From a checkpoint of a small masked image model: 48-pixel images, arch preact_resnet.
Rows from block 5, named by matrix and row number. Rows with one number belong to one channel. Each number is 200 + 40 x the weight over its row's rms, rounded and kept within 0 to 999. All counts start at 0.
# convs0: first 3x3 conv (model.blocks.5.convs.0.weight, 192x192x3x3), inputs 66-76, a 3x3 kernel for each
# convs1: second 3x3 conv (model.blocks.5.convs.1.weight, 192x192x3x3, transposed), outputs 66-76, a 3x3 kernel for each
convs0.136,191,212,193,196,145,106,176,180,167,185,239,212,245,250,245,165,199,212,188,202,170,223,208,148,193,243,225,198,191,183,251,177,177,223,197,208,202,238,305,217,191,197,273,219,165,240,226,286,236,202,243,198,234,202,175,177,208,136,231,200,147,256,218,141,199,255,194,146,187,261,190,162,271,223,196,206,189,182,216,252,188,111,156,241,174,206,224,248,227,170,185,233,217,188,240,275,262,291,251
convs1.136,257,243,203,224,190,208,227,271,183,222,196,159,222,171,106,245,245,161,202,226,170,214,205,140,138,190,197,235,175,139,253,129,189,277,207,244,179,181,162,229,145,220,169,201,221,237,216,162,173,201,151,219,227,172,253,229,201,241,208,212,227,243,215,193,200,182,158,160,208,246,265,259,113,181,195,204,246,252,169,180,197,186,221,218,150,220,223,138,240,290,198,192,173,215,212,246,255,221,240
convs0.137,177,227,166,160,223,257,215,165,160,155,159,192,176,201,200,213,272,255,181,215,185,195,214,189,173,203,204,254,257,193,222,277,256,178,237,254,204,173,196,235,245,209,180,229,189,225,290,211,202,290,239,226,315,265,194,237,225,217,271,231,256,217,209,191,239,209,204,283,226,212,233,162,156,185,174,184,213,198,270,322,233,133,168,219,153,178,199,192,168,166,118,116,175,162,149,141,171,248,199
convs1.137,172,140,137,211,215,209,233,241,195,168,213,157,234,227,221,199,287,279,183,175,197,133,172,180,179,207,232,164,173,152,181,230,215,177,163,166,129,147,142,162,160,232,207,242,228,207,171,91,249,211,177,261,253,256,197,160,230,244,176,205,247,215,250,257,200,213,214,189,274,204,155,153,147,122,206,166,150,189,164,204,185,164,197,222,128,169,165,164,274,230,200,204,208,274,242,274,228,227,257
convs0.138,210,225,184,180,178,191,203,149,225,255,181,189,261,242,265,234,198,196,215,210,207,234,199,170,214,216,168,243,190,176,211,201,152,204,186,154,134,190,134,225,133,199,257,206,194,206,160,229,224,165,320,178,193,211,207,198,184,161,227,202,169,203,239,171,208,137,166,189,137,246,176,214,177,124,151,229,183,150,239,212,178,60,112,240,188,197,268,293,268,280,179,209,193,163,165,252,234,231,262
convs1.138,150,223,122,180,217,199,246,232,182,231,191,99,243,271,107,189,258,176,175,167,186,235,245,202,216,195,172,179,155,190,210,188,294,180,170,206,237,247,241,276,169,168,209,158,151,184,231,167,216,253,184,242,211,176,202,227,195,195,233,205,198,224,201,201,231,228,231,153,196,290,241,123,175,150,188,178,185,207,225,245,239,191,164,286,113,148,263,117,208,248,279,205,230,207,193,229,180,166,201
convs0.139,187,195,154,218,181,116,212,184,204,252,248,184,240,239,200,194,256,257,202,149,194,189,137,152,199,188,217,181,149,143,183,152,207,220,155,200,211,150,205,155,157,220,155,38,91,263,265,217,160,129,214,179,167,183,218,180,181,183,164,184,162,195,202,201,158,214,176,89,195,156,116,206,197,189,211,175,202,186,214,179,159,201,170,180,202,159,188,165,174,168,187,242,202,184,215,171,181,179,184
convs1.139,193,230,270,144,170,205,180,160,147,163,150,205,197,64,93,179,122,127,211,178,167,236,215,157,182,150,204,215,203,236,185,231,206,216,209,242,266,194,232,256,202,208,228,215,215,200,214,223,185,145,207,167,103,187,246,248,203,238,253,227,177,158,196,233,284,252,178,228,199,170,207,241,133,112,114,209,222,248,252,297,228,168,184,179,125,157,160,144,182,194,125,129,149,131,112,131,184,171,170
convs0.140,150,207,140,185,206,251,121,129,184,117,209,290,140,226,172,165,263,231,191,236,190,227,234,180,151,231,218,238,238,137,203,243,175,175,168,156,198,202,236,247,271,258,175,176,189,136,203,250,125,229,158,184,175,123,178,222,212,163,270,175,182,252,263,222,161,98,277,187,193,252,141,168,270,254,164,243,196,178,217,182,181,237,129,210,160,210,169,260,272,211,177,165,201,199,229,171,107,110,159
convs1.140,216,214,177,210,188,192,204,316,293,306,244,203,258,230,90,249,208,161,204,149,185,263,177,195,186,198,245,261,175,186,258,173,184,176,214,159,184,213,195,188,214,187,199,159,119,228,232,244,205,224,205,210,223,207,199,221,278,237,181,257,232,238,202,224,227,157,211,171,168,220,183,245,165,204,309,137,254,222,105,169,192,263,246,319,174,265,322,122,207,247,299,297,297,217,177,155,146,189,203
convs0.141,181,189,204,116,182,185,129,141,209,172,162,214,188,147,261,237,181,262,195,273,183,158,235,212,202,271,209,190,222,195,206,218,183,190,248,193,131,237,295,218,122,128,292,205,153,267,271,218,201,149,199,169,147,185,231,243,165,204,229,194,172,210,184,177,154,189,196,138,190,207,219,275,195,153,156,220,87,136,177,112,211,107,198,107,233,213,182,237,211,205,284,289,228,221,227,220,199,234,245
convs1.141,205,270,236,216,233,260,157,220,254,215,213,235,263,247,242,262,222,210,232,221,218,221,232,219,222,224,198,216,160,236,174,209,201,210,211,155,210,189,229,227,143,229,240,163,185,171,167,123,214,207,170,234,282,211,215,215,210,185,213,227,193,222,241,214,224,241,207,192,206,176,230,157,171,179,179,177,207,125,159,133,110,159,225,248,198,276,168,214,276,200,233,231,265,278,201,209,302,176,227
convs0.142,187,120,164,218,184,183,252,198,194,90,195,121,150,241,139,233,255,155,242,217,188,198,187,194,154,138,128,188,150,107,143,129,142,176,202,274,208,147,188,200,159,213,196,221,158,125,132,156,221,201,196,287,261,170,198,144,137,178,183,200,203,244,182,200,129,264,208,138,276,304,203,265,170,248,234,130,208,221,108,196,256,208,147,197,174,120,150,224,207,195,172,178,132,219,180,151,208,190,206
convs1.142,154,139,221,164,225,216,149,216,212,218,200,199,208,94,162,223,114,232,299,257,218,193,114,154,241,172,178,185,164,170,225,198,222,206,180,182,123,197,125,200,180,183,190,185,154,246,241,270,205,101,169,269,173,243,221,183,149,234,170,193,275,190,211,220,213,233,120,226,196,209,204,226,224,161,183,259,180,222,183,184,256,242,195,171,271,231,207,220,237,293,181,92,56,210,169,180,250,250,222
convs0.143,207,183,152,159,185,177,150,156,193,116,162,211,128,181,208,179,235,249,185,222,183,204,257,205,191,219,159,201,215,211,238,270,243,198,207,143,145,167,242,201,251,210,253,170,182,198,197,141,182,213,209,158,209,191,209,295,232,249,278,228,228,265,236,151,152,129,155,181,190,199,256,261,252,225,222,247,107,168,254,184,236,150,175,202,228,219,174,228,235,227,200,177,101,232,205,239,203,293,286
convs1.143,183,239,205,217,155,285,206,231,251,280,287,283,250,260,225,237,230,239,186,176,192,229,205,168,195,224,209,178,161,169,149,177,217,199,189,150,225,233,185,227,142,184,245,218,196,197,202,200,263,274,228,257,323,225,198,227,186,148,203,229,210,228,218,219,225,251,171,177,173,173,266,222,129,122,105,143,122,103,184,213,202,165,161,205,188,185,143,161,266,242,248,215,223,309,189,230,270,233,210
convs0.144,183,222,262,187,172,206,187,200,190,181,194,129,204,206,231,144,184,134,177,199,214,119,184,246,176,174,232,132,139,257,81,130,287,145,218,153,238,256,134,186,239,160,181,120,157,204,177,146,204,227,228,172,246,216,158,170,199,206,207,171,214,149,168,173,189,286,177,181,233,178,264,207,133,175,174,136,192,176,137,190,226,219,181,103,184,183,161,173,251,244,254,181,224,208,211,224,114,175,266
convs1.144,220,191,181,254,217,279,199,223,292,219,279,208,278,334,312,261,300,238,255,253,159,271,168,193,223,168,152,157,235,176,187,246,167,188,180,261,152,170,203,212,156,138,191,178,201,181,256,276,255,257,258,212,227,230,213,233,218,181,189,233,221,202,175,216,183,226,163,198,258,189,247,243,158,137,197,157,184,227,220,171,195,138,167,199,134,163,212,162,180,167,212,228,214,216,244,249,222,243,237
convs0.145,162,290,217,230,303,293,262,293,272,233,198,181,206,177,129,141,137,197,174,174,160,186,230,196,192,190,192,166,177,260,189,249,201,236,238,193,220,247,285,107,185,251,136,148,200,244,263,275,171,179,154,192,157,140,182,153,130,190,203,155,224,203,171,150,218,249,167,222,233,185,256,207,202,156,226,171,150,268,176,196,287,220,229,129,210,159,115,142,122,171,200,229,238,175,201,245,185,177,198
convs1.145,216,205,149,224,191,184,243,229,144,180,225,232,218,292,259,173,225,197,209,213,207,153,178,198,197,247,195,239,214,170,246,225,217,230,211,213,234,238,209,192,240,252,140,240,262,207,233,166,253,274,245,231,235,198,236,195,196,236,185,214,221,203,225,219,214,218,235,229,228,214,129,197,153,220,87,233,316,144,115,116,151,290,250,157,376,276,159,261,184,154,241,223,178,238,183,210,226,247,277
convs0.146,219,237,239,159,217,236,240,197,131,205,266,209,162,204,200,157,164,197,235,209,184,285,243,223,219,217,206,251,239,230,273,213,221,229,222,239,214,255,167,187,211,123,168,243,256,148,178,144,203,176,119,220,206,244,213,201,160,255,213,187,227,213,182,136,161,229,198,170,241,213,225,199,225,235,224,229,252,218,176,190,182,225,210,173,249,209,128,254,244,195,142,139,183,199,231,235,216,222,226
convs1.146,207,200,230,210,158,129,244,225,190,239,158,170,235,205,195,178,163,193,209,245,195,230,206,141,232,231,148,171,273,211,123,213,139,171,234,242,156,200,112,214,257,179,202,241,226,229,232,156,167,162,180,173,183,197,222,260,257,209,191,244,202,212,170,166,136,176,250,248,287,218,196,215,180,210,202,171,181,196,160,235,256,204,196,237,226,259,285,189,231,247,159,172,158,166,180,154,228,128,166
convs0.147,203,202,164,180,201,192,83,164,202,186,213,191,183,247,252,251,300,221,133,138,176,189,226,229,193,214,181,103,162,197,182,246,223,207,227,110,220,221,216,153,139,190,210,146,206,232,229,210,218,182,206,260,241,242,209,196,181,242,252,159,201,193,123,265,305,224,167,220,211,116,214,235,198,261,180,261,168,182,225,106,229,213,227,219,209,216,225,247,156,206,221,232,269,210,236,265,286,313,310
convs1.147,191,209,258,209,219,289,205,248,211,163,190,207,209,184,157,216,202,247,174,136,199,198,169,229,169,143,158,211,201,274,196,205,210,250,153,154,260,192,215,259,161,161,284,187,156,167,230,231,248,219,154,186,254,168,186,256,241,165,215,232,193,204,194,128,227,217,204,225,231,188,315,265,248,267,226,208,193,199,187,147,182,175,190,203,154,213,212,146,238,219,168,195,229,243,200,236,207,234,269
convs0.148,187,275,181,220,268,256,223,248,212,236,231,214,283,235,162,242,260,250,163,141,157,177,175,153,203,167,172,203,162,245,262,187,204,229,241,227,207,236,263,142,218,196,207,125,180,223,243,220,215,206,173,215,144,127,166,151,166,224,205,166,245,213,213,204,182,175,153,169,200,167,153,180,186,148,183,182,178,199,212,177,192,244,243,169,202,149,139,163,184,180,227,254,199,179,207,195,224,156,129
convs1.148,207,218,182,208,184,229,212,202,195,176,177,157,214,280,197,124,206,154,208,210,225,150,188,164,144,207,236,206,216,169,266,249,194,229,221,195,316,301,250,204,264,248,135,190,209,191,197,143,218,257,197,202,184,177,224,216,221,211,178,193,211,194,191,216,248,156,281,256,192,255,237,181,172,222,123,246,339,186,157,174,131,174,168,204,265,265,172,286,207,179,290,252,205,231,172,160,239,205,190
convs0.149,242,202,177,168,183,178,117,152,196,48,143,177,133,172,160,88,124,96,232,214,228,227,270,277,171,143,168,215,187,251,195,252,211,136,178,103,189,168,166,186,193,190,290,224,223,103,163,171,167,166,160,217,228,184,266,267,173,249,249,219,179,215,170,159,155,198,175,185,215,195,221,190,269,241,220,183,143,213,211,270,278,205,158,156,206,205,211,127,247,257,118,150,143,190,198,242,152,170,249
convs1.149,174,172,187,129,152,197,141,228,207,205,229,211,229,254,185,262,229,177,224,158,130,218,127,169,205,214,167,251,192,222,244,257,239,237,258,137,240,239,229,193,132,146,262,169,130,272,254,217,225,238,275,246,241,146,180,200,193,209,180,191,193,203,194,179,258,213,188,206,223,175,186,176,128,225,243,206,199,251,254,270,298,148,157,240,207,179,247,190,257,286,219,235,214,209,177,126,183,140,177
convs0.150,214,256,210,178,167,161,127,148,189,185,196,195,163,203,205,177,154,154,84,176,175,143,221,258,90,165,150,85,222,212,168,269,247,74,207,162,226,157,194,222,170,153,280,193,196,178,130,157,157,129,185,217,205,258,178,259,160,182,229,154,127,258,128,208,205,184,178,171,211,230,233,182,234,255,323,252,190,246,265,233,281,206,154,203,217,189,186,165,204,247,107,149,132,179,212,184,219,223,233
convs1.150,210,201,196,223,193,200,194,169,173,307,341,229,325,306,168,264,258,201,206,224,179,173,217,189,175,211,205,182,199,217,133,210,216,243,179,243,232,220,205,213,176,191,276,165,190,253,289,198,307,315,247,289,264,225,186,243,193,222,241,231,169,213,208,160,208,297,198,202,258,175,220,219,224,246,266,163,206,228,230,247,217,78,115,214,108,141,210,164,175,242,233,201,201,227,164,203,205,117,143
convs0.151,225,221,275,227,175,179,199,193,144,234,287,234,232,233,214,188,220,203,254,145,214,268,191,231,234,162,227,277,190,217,254,210,225,189,174,206,217,211,212,177,215,193,239,222,154,173,185,168,192,194,204,127,113,167,258,239,232,192,159,239,189,157,222,210,222,213,264,178,208,220,181,145,212,295,205,203,196,218,145,118,164,182,245,210,200,261,206,186,172,133,114,139,143,199,184,169,232,195,183
convs1.151,188,153,118,207,164,172,202,216,180,206,221,189,159,178,196,236,87,134,197,203,195,223,208,221,189,188,171,175,228,182,143,209,196,176,169,166,201,213,219,211,213,237,151,214,167,247,232,209,231,169,192,198,137,155,206,228,202,187,223,190,203,199,203,200,193,194,216,201,185,174,198,198,209,382,229,191,205,185,158,109,186,252,173,127,184,166,153,128,131,190,232,208,216,222,207,231,242,249,208
convs0.152,196,216,173,207,231,224,229,253,236,156,173,171,126,213,231,174,238,225,262,222,237,203,232,243,203,230,232,227,202,236,229,196,208,203,242,191,215,217,234,212,187,232,251,167,235,205,149,171,155,245,222,214,323,212,243,196,220,241,266,226,199,284,245,214,212,171,225,224,281,198,253,218,171,194,185,208,249,203,195,159,171,183,161,163,173,195,192,146,172,204,210,251,214,187,167,173,124,123,278
convs1.152,171,149,197,129,119,206,161,250,296,235,244,227,244,249,232,203,201,133,263,274,255,166,110,146,150,131,142,175,122,125,137,155,211,159,229,191,189,198,218,210,129,145,144,113,128,238,300,236,191,269,249,166,241,217,212,236,215,209,268,223,211,245,230,161,103,187,164,203,247,222,272,208,144,152,173,182,221,209,207,224,140,204,151,180,210,214,216,238,252,156,298,288,258,221,305,264,180,189,239
convs0.153,189,271,264,214,235,282,219,262,208,267,238,226,226,215,161,205,174,167,258,237,205,217,191,219,233,204,221,283,266,220,228,205,190,202,146,181,231,180,216,207,196,181,195,191,190,184,161,182,201,216,220,240,226,227,214,145,173,195,116,144,208,204,184,209,236,232,192,203,226,262,235,237,198,180,180,185,205,216,203,215,226,167,212,163,225,253,196,186,201,219,120,145,178,200,182,124,180,132,171
convs1.153,182,171,195,172,192,174,221,217,219,216,163,187,168,174,175,139,136,179,202,233,219,193,188,222,246,219,239,209,185,199,176,218,204,198,176,203,207,222,259,241,163,281,195,124,218,174,119,176,169,180,142,155,120,184,222,198,251,219,179,183,240,201,207,196,171,169,199,221,243,246,212,259,149,108,120,194,257,175,186,193,144,167,215,273,291,211,249,239,216,251,207,279,188,250,208,114,182,163,136
convs0.154,198,207,221,206,170,117,169,183,128,261,289,255,219,239,295,252,251,314,181,151,156,195,140,141,190,166,194,151,121,136,158,182,187,178,182,179,238,230,220,258,184,225,225,176,173,241,185,169,181,186,206,239,215,217,128,165,177,200,189,151,225,228,199,217,137,208,215,156,168,112,138,172,237,206,240,180,174,172,206,243,233,170,172,98,195,214,174,203,214,171,139,153,148,131,134,154,172,173,175
convs1.154,169,211,188,180,188,167,227,164,201,213,283,232,191,179,165,161,127,167,184,187,208,210,200,158,210,216,155,227,229,184,226,168,206,176,199,227,223,243,278,277,206,276,224,171,224,209,234,225,180,212,200,207,207,220,218,199,210,244,233,230,229,255,247,199,245,215,140,168,141,232,194,180,171,139,164,230,189,204,172,178,201,172,190,210,149,186,203,168,197,204,187,150,169,174,99,167,160,187,224
convs0.155,302,248,240,268,197,209,214,156,162,197,212,228,184,217,223,197,203,247,176,189,209,172,199,169,204,207,188,240,238,203,281,220,174,253,202,201,161,159,148,247,192,197,215,179,190,196,163,172,174,182,246,135,200,243,163,166,207,127,192,200,193,201,185,251,268,156,255,203,183,231,213,217,215,213,177,185,189,181,177,165,185,141,212,211,235,220,215,267,190,144,204,235,250,199,232,260,171,162,222
convs1.155,217,209,157,151,186,143,201,204,174,210,162,196,171,186,174,199,188,157,214,204,202,246,247,179,205,221,149,166,164,222,231,182,217,240,202,177,219,264,203,375,190,156,264,218,160,197,268,244,211,263,198,255,204,184,181,230,182,198,240,198,202,214,184,180,161,169,204,207,161,223,201,185,274,249,239,236,193,184,224,177,128,258,213,185,177,220,197,150,166,180,205,209,227,168,184,202,202,206,246
convs0.156,170,130,161,213,232,280,225,275,240,133,174,172,223,234,180,201,197,119,206,191,231,208,157,176,206,213,182,223,232,152,230,169,203,221,260,238,248,200,184,162,248,200,165,202,253,168,171,197,143,282,181,181,231,177,196,153,187,169,204,169,209,237,174,188,183,248,199,218,221,241,258,304,206,211,210,224,257,184,262,295,125,192,172,110,172,202,149,194,168,103,200,218,206,226,135,208,196,213,248
convs1.156,157,183,182,180,217,168,200,198,242,174,199,161,190,221,174,137,292,204,162,190,212,199,217,223,239,251,177,184,190,219,141,226,256,174,214,204,211,172,184,212,161,194,195,244,237,127,141,145,225,186,157,139,257,155,197,210,195,202,207,202,219,233,257,232,208,169,258,238,167,205,158,192,150,66,185,168,179,225,184,260,270,197,212,250,353,197,222,241,272,199,201,175,138,142,108,175,114,155,206
convs0.157,245,221,235,193,214,250,130,230,199,161,188,193,201,216,178,188,190,193,264,244,158,224,241,220,243,235,189,256,245,223,226,243,192,243,241,183,150,247,89,133,237,186,164,103,207,146,128,177,117,215,241,161,197,209,235,277,226,218,222,216,181,204,215,170,182,247,220,279,291,155,233,174,169,226,301,165,161,188,162,143,148,104,149,159,168,190,199,219,243,262,208,152,138,192,212,185,153,136,204
convs1.157,150,226,274,254,193,191,270,230,169,133,266,249,254,273,317,201,163,157,159,140,172,215,252,145,204,124,158,174,181,169,137,185,166,179,195,199,193,223,259,198,237,176,149,136,205,194,233,218,256,215,156,186,227,176,278,297,239,231,241,216,196,244,263,206,222,264,179,274,268,262,196,190,207,229,181,147,230,160,133,202,292,356,296,280,299,173,217,186,274,319,349,216,302,237,129,236,251,230,146
convs0.158,190,234,252,200,220,172,202,242,188,96,200,199,155,129,245,222,232,227,169,187,219,222,181,224,250,169,150,280,109,149,177,239,249,223,227,174,174,191,201,189,217,159,144,216,210,179,192,170,177,242,236,169,260,219,219,242,180,235,166,194,261,153,190,164,140,142,199,202,207,201,229,211,205,287,183,167,189,188,187,107,161,207,150,157,179,180,187,255,218,239,189,111,165,216,186,163,188,219,230
convs1.158,200,247,148,200,200,224,205,218,242,223,222,256,172,201,230,223,191,199,188,252,211,236,144,185,163,158,179,220,218,214,211,176,177,184,126,134,161,189,174,175,173,226,216,181,199,215,222,228,200,206,222,214,163,205,227,210,211,255,222,216,182,163,172,242,211,159,137,140,178,321,312,219,156,297,234,170,169,249,211,213,244,194,125,188,188,156,199,194,261,323,285,181,205,253,218,198,250,226,239
convs0.159,232,242,213,239,250,247,169,244,229,238,198,219,271,244,221,218,196,222,198,183,177,166,157,148,179,154,140,219,211,256,189,188,220,213,161,194,227,267,238,236,269,231,206,216,175,254,232,224,215,310,219,211,214,218,193,199,154,225,220,185,254,229,180,194,167,200,170,189,225,210,227,186,210,225,248,259,211,202,253,226,164,190,214,139,187,172,100,210,157,143,250,227,206,185,185,126,194,167,158
convs1.159,192,165,208,211,163,205,257,251,263,206,178,173,234,188,151,211,129,149,219,212,231,203,123,171,258,156,208,199,241,194,185,202,222,178,187,143,173,193,219,159,174,178,126,125,118,178,164,148,149,128,112,88,47,102,196,183,158,204,175,142,180,174,198,166,188,218,183,143,229,252,206,232,117,213,194,136,194,164,135,169,153,187,224,172,265,216,235,199,197,191,270,253,231,218,182,166,174,151,157
convs0.160,234,181,157,192,216,212,150,230,223,169,192,248,167,309,303,125,285,239,211,216,208,183,226,243,170,229,208,214,192,182,171,177,146,160,152,200,178,167,246,150,158,228,221,222,181,159,259,284,143,241,229,180,186,189,193,235,248,223,285,286,202,180,166,246,201,166,194,159,201,259,168,233,195,230,216,213,173,208,191,197,229,222,210,179,214,201,214,200,207,186,265,208,190,228,132,180,222,216,211
convs1.160,171,217,219,193,214,171,181,203,147,163,186,166,305,259,133,152,177,147,177,179,205,118,153,266,182,194,243,147,177,184,218,240,171,220,125,174,211,248,217,152,148,169,205,193,202,247,126,213,312,235,175,216,203,200,162,191,183,226,261,200,220,251,187,238,246,216,145,170,180,197,221,210,199,147,182,275,238,117,232,198,130,199,229,250,158,83,199,166,119,195,250,197,221,193,123,203,209,187,215
convs0.161,254,268,272,205,144,137,213,137,151,191,277,200,215,242,193,248,275,183,239,184,213,283,183,216,226,184,177,287,214,237,278,223,219,183,181,189,217,179,204,177,186,174,222,254,216,208,169,177,215,246,212,131,111,139,213,225,204,197,174,196,189,154,214,186,192,200,241,143,146,228,91,179,244,293,180,226,229,185,179,118,148,232,293,309,158,263,285,170,188,153,195,191,218,185,226,245,199,195,185
convs1.161,231,208,181,216,234,191,205,215,185,181,216,213,196,147,156,222,66,111,241,199,221,217,222,237,192,206,200,198,197,236,163,191,169,192,182,162,165,227,270,199,210,222,228,208,178,247,268,272,197,214,187,210,161,192,218,215,174,212,215,207,199,180,180,236,194,191,201,217,219,194,192,204,218,330,220,198,188,224,157,91,111,273,201,187,174,180,186,133,101,210,299,218,218,233,221,207,216,267,268
convs0.162,201,217,223,219,251,207,215,177,218,214,173,226,225,169,176,215,198,192,165,154,166,140,223,214,204,256,230,183,141,170,229,244,226,203,227,159,251,235,295,185,170,210,161,182,203,238,244,241,261,189,139,269,218,172,177,152,139,181,164,179,221,212,223,160,166,173,259,149,194,229,145,209,145,109,121,150,210,265,191,272,308,248,234,180,268,231,139,229,185,158,237,210,185,231,211,195,210,248,187
convs1.162,209,252,262,267,221,227,219,162,191,194,207,287,176,189,225,196,255,211,168,182,170,200,252,196,192,204,212,163,145,153,179,160,198,188,204,240,212,231,187,114,170,178,149,177,168,168,159,189,187,145,251,200,213,185,232,270,257,219,242,231,184,210,204,194,219,246,220,194,218,141,147,210,153,73,115,208,189,232,171,198,170,275,261,259,235,181,232,204,171,174,216,230,206,239,199,146,220,206,216
convs0.163,261,190,161,234,197,113,174,158,202,205,204,223,146,120,206,175,180,220,206,233,236,187,228,171,241,268,201,167,200,140,221,187,145,275,209,173,148,160,141,256,231,228,180,113,216,225,192,177,176,189,221,118,180,236,154,248,232,84,173,186,139,183,226,217,227,128,292,296,183,206,147,211,167,144,154,158,171,202,197,159,191,93,174,244,136,215,265,195,199,232,188,155,151,181,198,209,174,155,172
convs1.163,190,187,173,172,128,165,175,198,174,207,217,201,165,202,283,198,228,212,189,212,200,188,247,212,208,211,141,134,131,208,186,179,216,198,183,177,178,220,196,336,185,193,280,201,189,208,214,177,190,193,244,188,181,179,169,227,214,185,198,209,227,240,198,223,210,178,249,235,230,233,200,192,252,200,186,241,221,317,218,226,250,191,179,255,127,195,231,175,254,261,171,171,179,181,172,100,201,156,137
convs0.164,222,190,236,257,149,206,209,153,140,189,207,215,173,163,246,132,251,197,184,140,184,184,141,150,217,165,151,142,145,156,173,165,155,160,147,152,98,194,177,170,190,183,189,219,249,115,168,120,131,212,182,155,229,242,196,235,199,206,223,261,173,171,205,177,239,288,227,213,216,197,192,206,190,214,166,209,216,241,198,144,177,193,176,204,236,234,218,235,218,166,182,133,134,254,228,206,213,181,180
convs1.164,161,175,208,222,225,239,152,162,221,232,203,202,298,152,153,256,216,190,210,181,155,170,259,227,178,178,150,224,196,164,156,153,229,168,207,230,169,209,198,201,222,203,220,188,179,162,141,204,237,215,264,209,247,209,192,212,194,199,144,200,183,202,214,216,228,228,258,269,245,204,198,244,216,229,174,255,134,116,190,138,88,136,220,276,178,119,183,178,144,176,172,278,280,186,197,272,213,205,279
convs0.165,164,210,172,178,177,234,134,212,273,210,205,172,221,174,201,251,214,206,231,187,237,205,177,235,251,190,212,233,216,227,209,206,183,214,218,210,251,192,258,189,173,237,177,199,178,179,157,177,188,208,142,193,189,127,182,170,158,184,162,194,257,233,224,126,186,190,211,167,209,219,300,240,249,242,256,219,232,253,173,142,184,199,159,168,158,227,258,212,206,165,200,173,132,167,167,121,122,162,163
convs1.165,269,223,157,202,174,131,215,216,199,150,229,217,173,198,206,244,160,258,316,170,129,201,142,164,211,242,246,216,190,256,207,165,213,125,128,228,211,124,227,238,204,247,253,158,171,201,205,202,196,169,145,227,228,183,213,194,219,276,209,262,273,193,236,213,210,204,186,203,164,164,155,160,177,251,255,177,211,199,175,116,176,241,228,208,241,216,111,210,229,203,137,108,139,155,169,180,215,269,234
convs0.166,166,186,206,205,223,250,156,199,218,245,195,201,233,159,181,193,131,219,164,164,140,170,230,195,153,237,246,150,185,204,175,259,175,143,220,141,148,273,261,195,245,204,223,213,223,306,255,214,305,182,180,227,194,181,176,163,160,222,204,186,196,206,167,206,157,179,253,145,167,240,168,172,245,115,156,221,175,219,246,283,261,248,195,130,328,184,138,234,188,121,190,257,253,234,244,218,226,272,226
convs1.166,234,242,245,264,204,233,235,224,213,254,213,258,235,263,264,201,227,233,177,144,222,207,224,259,223,216,204,215,190,207,244,185,222,241,164,224,238,197,174,148,183,185,126,204,173,261,200,209,238,258,276,239,266,220,243,266,268,245,202,249,207,176,170,294,212,177,304,191,201,225,158,165,204,203,177,247,229,179,161,148,192,337,273,221,381,237,150,257,232,141,272,176,199,247,193,239,258,249,262
convs0.167,274,162,280,184,240,257,181,221,247,174,199,175,173,186,178,167,231,211,169,187,167,183,198,127,159,144,128,196,168,164,187,204,175,247,182,134,187,181,169,146,140,141,191,198,191,202,213,197,182,163,151,175,182,149,182,175,186,197,220,200,196,193,221,293,187,145,222,142,158,237,106,202,254,282,271,285,277,219,246,243,206,156,181,194,211,137,173,171,144,208,192,170,171,201,202,182,151,145,195
convs1.167,168,182,149,116,247,186,147,208,165,265,195,191,206,158,141,224,188,203,202,269,280,279,290,260,289,223,220,244,165,195,198,193,200,198,171,211,213,289,234,260,252,204,182,191,170,229,212,183,194,162,207,143,155,198,224,190,221,273,204,231,238,230,197,241,281,156,208,244,226,180,208,292,186,215,177,164,165,185,118,143,114,206,251,305,169,199,271,151,217,305,209,138,191,120,85,168,237,220,269
convs0.168,219,224,175,261,212,220,293,214,222,225,177,223,175,161,186,147,127,109,187,221,233,132,204,221,150,216,201,170,163,204,174,228,229,171,194,210,231,246,221,192,180,184,198,193,240,181,166,173,172,172,156,170,184,191,177,209,255,165,219,262,230,251,213,206,213,164,217,191,196,240,132,207,184,167,190,199,203,166,237,235,145,151,215,187,180,190,173,112,139,122,239,161,160,224,200,163,213,242,201
convs1.168,86,118,197,146,149,223,169,158,216,299,211,109,261,215,201,259,204,189,207,194,101,206,210,126,187,246,193,215,256,149,189,247,221,224,263,207,267,204,214,236,191,182,233,124,217,318,275,254,228,157,227,170,128,215,230,225,172,209,233,193,237,228,226,201,121,210,222,200,226,275,277,238,204,169,263,221,205,264,222,180,225,255,235,234,223,188,207,171,160,197,207,183,177,145,148,123,139,159,70
convs0.169,172,227,207,162,190,168,193,224,183,227,217,170,180,153,176,211,191,213,173,140,215,182,160,195,195,178,209,135,143,149,186,215,197,213,211,210,231,264,211,168,179,165,248,200,208,232,242,221,218,145,179,181,234,233,169,149,203,200,219,227,206,165,193,118,145,149,205,226,146,220,231,204,202,172,168,194,228,202,195,243,194,207,280,246,157,179,158,139,140,144,214,281,245,168,166,139,204,240,181
convs1.169,225,280,247,245,223,273,206,210,172,248,239,171,211,191,88,235,291,140,195,211,174,189,162,189,197,196,233,226,186,171,190,147,146,224,242,271,183,221,247,203,180,183,163,168,221,193,216,189,171,156,178,173,205,171,214,196,215,255,195,210,193,242,226,168,198,150,194,208,188,268,236,176,106,181,196,205,227,303,178,252,258,211,270,301,220,272,357,155,181,261,226,263,167,205,216,181,189,171,173
convs0.170,248,218,161,230,266,253,222,256,265,145,173,146,175,234,170,220,222,128,201,185,222,203,178,180,189,142,162,207,159,188,233,236,194,279,258,243,212,169,181,202,227,217,179,241,268,169,244,184,154,183,140,174,316,234,156,160,181,161,121,133,186,170,166,261,215,107,277,271,210,180,254,250,151,144,142,209,236,190,209,313,207,142,164,178,182,207,151,124,166,105,161,202,191,181,182,162,199,314,275
convs1.170,179,181,185,205,182,194,180,172,201,228,235,132,196,168,181,181,316,218,220,208,217,226,249,228,248,232,240,157,154,181,161,167,213,140,165,176,196,178,147,209,185,189,178,199,246,166,177,170,194,193,210,194,311,206,193,196,218,190,200,190,227,233,191,187,152,195,190,169,200,238,201,195,158,104,146,187,151,204,229,319,244,187,193,201,251,197,194,270,299,184,186,170,190,185,190,231,177,167,213